config = dict(
    input='log_mel',
    arch='convnext_v2',
    optimizer='soap',
    eps=1e-08,
    batch_size=384,
)
Rows from block 3 of a small sound classifier, named by matrix and row number. Rows with one number belong to one neuron. Each number is 128 + 24 x the weight over its row's rms, rounded and kept within 0 to 255. All counts start at 0. Numbers have three digits each.
After each neuron's rows are labels from the 100 clips, of 14848, where the neuron reaches its highest value: "responds to" is what is common among them. Only what is clearly more common there than usual is listed. The data: phrases spoken by 400 fixed synthetic voices.
# fc1: MLP up (model.blocks.3.mlp.fc1.weight, 384x96), inputs 0-95
# fc2: MLP down (model.blocks.3.mlp.fc2.weight, 96x384, transposed), outputs 0-95

fc1.240:099115114167097129136094138136109151104092129113112070169162106119109141173069139116113103120132104143161115115170153128096106110100139137140139140094102129116111112139133130126159143144065150153140113180093118127105097144121103109179114118149141143121137151143125142092140132085149142120
fc2.240:160107114135115146145146144131123138092113177138103105137127148147114189113156154122103104138152166162090104132096134103115134121114098128104150161102122140059108158138134124096133107149168157137123127145129124138158146074119126141111147139160135121143162130153138095166113087139146171167
responds to: child-like voice

fc1.239:135147178124144156143163122097094107124091165140150130139158112109157174136107130089102138127116146142142101112078116127144127151128157129103129114146139150128111104090115110112107131155113127095109132115123116103141133173106151121087155119122109132135164215151087097130111162145116092140
fc2.239:160133107092163123160109152114072133141133171111150154126111144147121132119085123092100125142094141108138142139137173159072113132150119160113120134116130108138109094126140141107083105122104093127100116107125142154175150154128129097118145063132119139105108113158164145117112121135170099094
responds to: /ʃ/

fc1.258:133159153108126174117132111142127111178129113093115154115130130148141163123103167136176089126111113115175129133146095131109150088185115161130110138132081127169086109175137105152115155150124175154154145099140105124105147109112112136100146093112166137136144124119150124135119090119106149132
fc2.258:093144115113109169131144157146165112105114068140129127107156069123159116124103076156147150127104159125136117144119123134139087108075103120134104130098138123158142093110129124151084132120137133142109141156137107137162097094176092118137143127132100143176138141155097133144087145116125097137
responds to: white noise; pink noise

fc1.284:124112156136158116141116178178128158183134141051082142101088105137154132148121158111087123104142179177137101127133155150090138130111099114130148149123121124153117147153135128137147120128122160135100160157120132094126127133111164132113137142148118109117140174124153139124154104096107108113
fc2.284:111137105123127124149149109141106079151155177130135128150163089141152175144149109152152108128124154100153139114139093157109133139099104140115126165172164130127140188161160109117159146163106113132157100123143094126116153159114134157119121129161122145129127141173122075161130119127079110145
responds to: low voice

fc1.251:098160122126110090157147138132143130157149108137153158139123138125127105102118112129146116133156103101167115146136130136108140128143102165100131157143148143131059122150134097144129103097108119106149143170116120154081145105111159050152143111139116147107162146138116116135169155120131199106
fc2.251:111101125176111128148125133122179140140139140136168102133164131181127181103113127118141121116109139153126105128119121110154122112110129185151107112132087117143106130111123121166132106165170164136123128166122083093157132113172131109132111069137121131124133092070166115132159137129129097125
responds to: child-like voice; /tʃ/

fc1.11:138121122167119164106099087107123101147122165118126107114117106137131139065127114136132111138141100104071128131112101095095105115161106119120132116159129142135126135149117162120126161126168079153077130148098148095111066140109112160091094144139098112112129107134160120116160142150149164133
fc2.11:104149131147087143102142126132092099129109110176143116123125133128141120113119114115083151092151151177140133121078159124109139140132112116151120131153116130151104114125145067127141093111122115107158153099108174096143114145135192156138115163158150151150129080151114142131065152141105132124
responds to: low voice

fc1.380:091156139089135118143146099129136102127118113128106120117100137113136153131147136073136133123101086150202132121107140072179083121129151164122123160127136173129122152111114165112125123122158114166113108092089131126158115128110142134153147099137118097129125148121164119078125182122133108134
fc2.380:137118146155105105119118144119119107111173136111136141174123117098125127120147160135110120143092135075123135122127141142115114200114134182130123145121084134146083107131080159131121098085101120118095086117089128152098120154110116118114169138130162157133122099139103135166170099135124147097
responds to: deep voice

fc1.361:057150121155134106109117136120111109154128100103133092102144125095104140144122130092103107162118092109115128094139134164133128128097167133127134085137153144109148103129069089129130116146115111108100145145143106133196106172153116147103106076122140105124099128116100133106110137164111117145
fc2.361:102135124123159114099162099134114134171153132137158132144113124141148093125125091109166117138146099135093099079153141145141130124149097142089122144133080109099099138155136161136143157095137151123140115133131114164130098204105152139146121076127131113141104118129103082115092146124092155098
responds to: low voice

fc1.276:156159171118106111148098154140108112142143164122150105133092093122171140137072152124148120109170109143125116125184106107102121113108107159138140182124112091071122110096132118138128100117078090132123127123128144113126140129108119076119137135159095125157096087128106115096126138117117113105
fc2.276:121092088135120123129131148123116093092159103146126152117110094112154154121136116089148072130101132121092150114146097160146136103135074152108098122122076143126152151124099075118133130135119203078156123143111130156118152116138120119115136182111119158155102119105138129131112121127146147113
responds to: /s/; deep voice

fc1.381:117152163110134141145140149092094127117124123124152121126159124152141108113124106105128144125098138151145116125097134124193191118126135125146153121125131160117112099152145122086102143112130115114115108043147155096118110163161117132145141089154163123124103139114124138132085155146190089115
fc2.381:127091138113111120140144088151116140120119163107139159098145135109114119111129099139087135137117155107133082119130121070084109123128169105154089141119139091082159141150104098127110117096115119119102122104105116133122169143128135111117123129135120080087149067171082108109164119131113093113
responds to: /ʃ/

fc1.193:116144138160093114097108110143134132121128176111140133133119110109129136187157114109092147169162136116088091133140119100097088136140103126123158106077168126094131121130125093108145130123152110095126130139136158095145171124125115136139185104082142085110094153093145115122165121131131145102
fc2.193:127156132132097138090118137194078147163113133144142166120125098106139141150106172148136118120120117134169143132135139186173124162143104130166118144103117131137134109175132110125137146095152122136143166118163137100193142128106138105143112093130165148088144126114127147152134156111105107143
responds to: deep voice

fc1.342:118123147090155121149112108127100143101190149126118112143119117126118093077138131101139139121101110128141103084091162108082109111077112108167093097137114152144121118112170114097116115081125094136154127114093119140161166121107115139110140143140154135094104099109127118151121078132092112122
fc2.342:129145153138094152116185168134130132144091156056091124147148088125123114115152135135110142165111143137140141138095133112131114154151161149154145100115137163113106145074151109147133114111097133129133162112137164148173141115162098123111117143103138144095138142169161142095139159148141102098
responds to: high voice

fc1.285:122141113161133104116158081092159112072080107115137101099102111155154148136157116102145112086140142146123110142055089155140100112133110150143162136184091125147091119142107122101147120097123144101105151125106127112109134129098149154113087159151123115121092137115121110112139144140141131130
fc2.285:180117135097136142148136150136095104118145101145112133096116151115089091117119115141105072112139156149147127114105112139092124132094130139108131122134112162147118175136103065143141117106120098113122147158155133079112115163173180105134135116141120100179162121120096150113143125158139141091
responds to: /s/

fc1.271:087124102109156133151075108133066097146112157133137168104099122135139155102132093130127105123127160143168114140154133117136097121092120137153102154089137109117094102168104091146141108110137119132155127103133104180145106121115156112149141109125110126126123141151170132114144153119096195157
fc2.271:123139134124083147106152134145128148101148131132163112113148156157135146138102139091134110105148131167148151150159076106139142137119066158161138131124135081107113134153139072146184136133134183123125168116117085150150105131126113129136121128119102191144129102147096119144110149148107138110
responds to: /s/; child-like voice

fc1.375:136150116148190138116112136124132146159115098097139156134114108149137158128135164147143071099110111155121109134137103129139131120128102154179112114149133163118102164198092097157094094131126149097140134124103122123098128093084112101125142084125146101119097118097126174128122104121113122105
fc2.375:155123148168130128132075178092140113133140108117158102116143129092147144142139090154167093141126130106141112121127103149114102148088090163135153101088143157161138102099107124122141122105175127175131141110175121123094136119110136131165163134108117077130114157158098115107125152111109121153
responds to: white noise; pink noise

fc1.29:098150094139122122142094114118078151115141122142131129106109127139178110104144127138121177118123120138152110130138136122132120088109123134046096141104116136141147127102103114129117117084140131077126110114090092210135125145144129135136128096121126091115138143127121105167146134112123193111
fc2.29:181138153140074113080151154133131144095139125122087118155116144128083180140114141113112144130129092088115144112131082100135105117126130158163116117178113121130124175133143144161166137171122145125132110110094110112180143116111122129135139110110134128114160091091119094132114110097118157147
responds to: /s/; child-like voice

fc1.43:154129108145111089122114103136126107136087089138116149120096135135115125111104095114105163120124166102095128107092117057117127143098138136157123126095140117137151111157144110105170163132105144101125087158115106152184145143100134106109157153122152102074103132140090121171129123101138106127
fc2.43:133124103141128155115135151142142093131111127154163141079136120147110174122163098149126129155099115128156107155098145146167109084126131177103122108166097167126095105108171094133131081120131110102146112133141144148112144102111142124121123133101123129106081126165149177092101098080132117122
responds to: low voice

fc1.377:118120123134122126141085125157088146123143139121104167112141131179122118120114145152102143166141171113115101086126132142175145137144153148103106114151169130096084110130111110137111129127164170072104111121115120137070157127189112129115139133153158090143125127081117154123134151135102129100
fc2.377:095123157128094072147087129134126105097083144124129108109129119114085105160115147142119107105147134081120129110118130115104109119121123113132115112121136091120142128110161127132108118115089100137094124147099106099201145080110129162116122084132124158130161149167092176116129096111101105125
responds to: high voice

fc1.84:151062141108115124104139106098114123150129152117102146110119082141081140148138093124168139108136121160133182080139136152157111136122094138126158111129131139162150121119124104133136128147106090149072107146159103097153078125143117098130139159131140106143128097128160100092153119101131089107
fc2.84:099180146167176106055130149125149120121111122126104102157137112172131161164169120118126137164130137162143123143172114150120119097110145152107182121134175129126155149138132166079103111135087138127117116121129133157086153128146128114116123147116141139147130117096107123125129144079112136138
responds to: low voice

fc1.207:127139116157069139121112118175120123127151134136120090180116140090123133115150095094118091127138149099077124126127145098157161124131140121141145126087122188071104148141123156135164149100091176105143143096094141146128173122153114116096131130117131147076128121119136130139142107133115108128
fc2.207:121123127166113147092124094157182100134123156102156134112095125126166110135100140126126167085132164132150126118110137117172101154147091136117150143132148091095121140154095141128133106107118135124132112164148123070156184130113120128157151125115161199116112128106089151120129150150116119139
responds to: deep voice

fc1.76:117156174151133132138130117098124105104139156099141107140178092152124138126144079106125154088109115108168132111138136145170176127102100108142095135141077120140132171149140113158136104146142118090151108103151158117111167078103122118138149092138146102145125093131150115115152140110108174135
fc2.76:155113153152135105107123148122124197118099113131129155096119137083115164141111126172108136089136148137151174133141172127148072142129112172148127109187131107147126129098151105144112146151126145147109143129147140126099135063132083113154147144116104107151133116145131113184125125146129133124
responds to: deep voice

fc1.5:120136144121123122101112109134126132162136154091120153134136134139160153154114116122100140142128102104066168138159122082115144153139110168154115134117151106104095158140119138099153117117166172064127160133167158164159162124082102107149144106121134081129105169116121131131142126134167121151
fc2.5:157123120164160113104123183191115123137111126113174099130127101080152128115110080162161110122127127137128158113153148111130085137166124091136106103148136096162129119140151108136139143119139151127100150113167140109119140125110154121109133073123123160132114153092146107134115179125105078136
responds to: deep voice

fc1.16:157155109121145083140161116137120157159118128123121128122128099169138107118112139110157128187125189173106132116110144149118137148156112119116133133155062153149127127112154149135121173135119157114144104120157167128105122117151067128121102123095070142129127108168139103083143125144128140136
fc2.16:174137105126157075091127130123128139121108161136119141114108156117137099149147110109147120141077132145112118106097145130110117124070129113102106120121156149150135131120120200159107181131115072119132127094092144109131127131095106126137109121143113121151158162112092139067115132172110121122
responds to: child-like voice

fc1.53:128146139101129085172109097113122144145147108069105146180065144126115148163170134093123110113115107116108154123141152094106116175101113157153120117120137109109115083149127123145148146118189132139144113163119124098131139138147138098113123116150132086156159089115129118136116140089148135109
fc2.53:133148142137108118139110110135120112108144136204136121133098112134148117082176102159162104158149111185151116143122169142149150106131185130163096149126130152089140145120147105135125134146087132146137142098138137132145092107135127111159121138122134174147195132147150147120136124165142144152
responds to: high voice

fc1.200:102146121156142136148132133132101141120160128130122115167113124136133108139129122092147181126156146105116174135117130127149105135093109118116150158122111125140128062138124132113127105165139115114112111116097149079147101153116164106086122135165102085113140126154142162092050103135086165127
fc2.200:125139114093159151144156098088129178165090097163147158133146163123206125160099173141139130125113146152109097129165128113136122111161126136126142106129139183130136132163131129177122125140114110143158140148116127096152115110120137121123137116169146145148139115140187097129099151130143147146
responds to: low voice

fc1.49:084110163140075177145168115140114148130086106101120146130151091129120127115135116109145087125126142079106115133123164152129148106132136147142128146130119137086164116171136130127145184121144142162114182142129118099160167113129128085119106126147150136121117112138120110166094121108107105182
fc2.49:116126132150124153109155082138133113133129145110140133123136109138127165145148137151138161105122105109113137154160106113121117132077155139141161092176119099146166194159120100148130140098091167124107110120107111111156165138166132142106214139143139110111122131105164090124123130100141143139
responds to: /tʃ/

fc1.217:111133150154139114121130178121073165122134134138132086128098120103104115114161111093134126144133109123132101137076133137131106105120127101110154128111099190142144111134131126133146134142192151141121151106140174114073081106137111160148132096142099137074131149115146122133155106131174124105
fc2.217:115099106139137150124102106119108152153080169109103146144152105112112135105121146126120131092169169144109129115133131112110140125105119116177150109106161119129180100090149141160132090143097098136091110113113127122117167133148149116161117128108158125135119052156137162126141106173136164102
responds to: low voice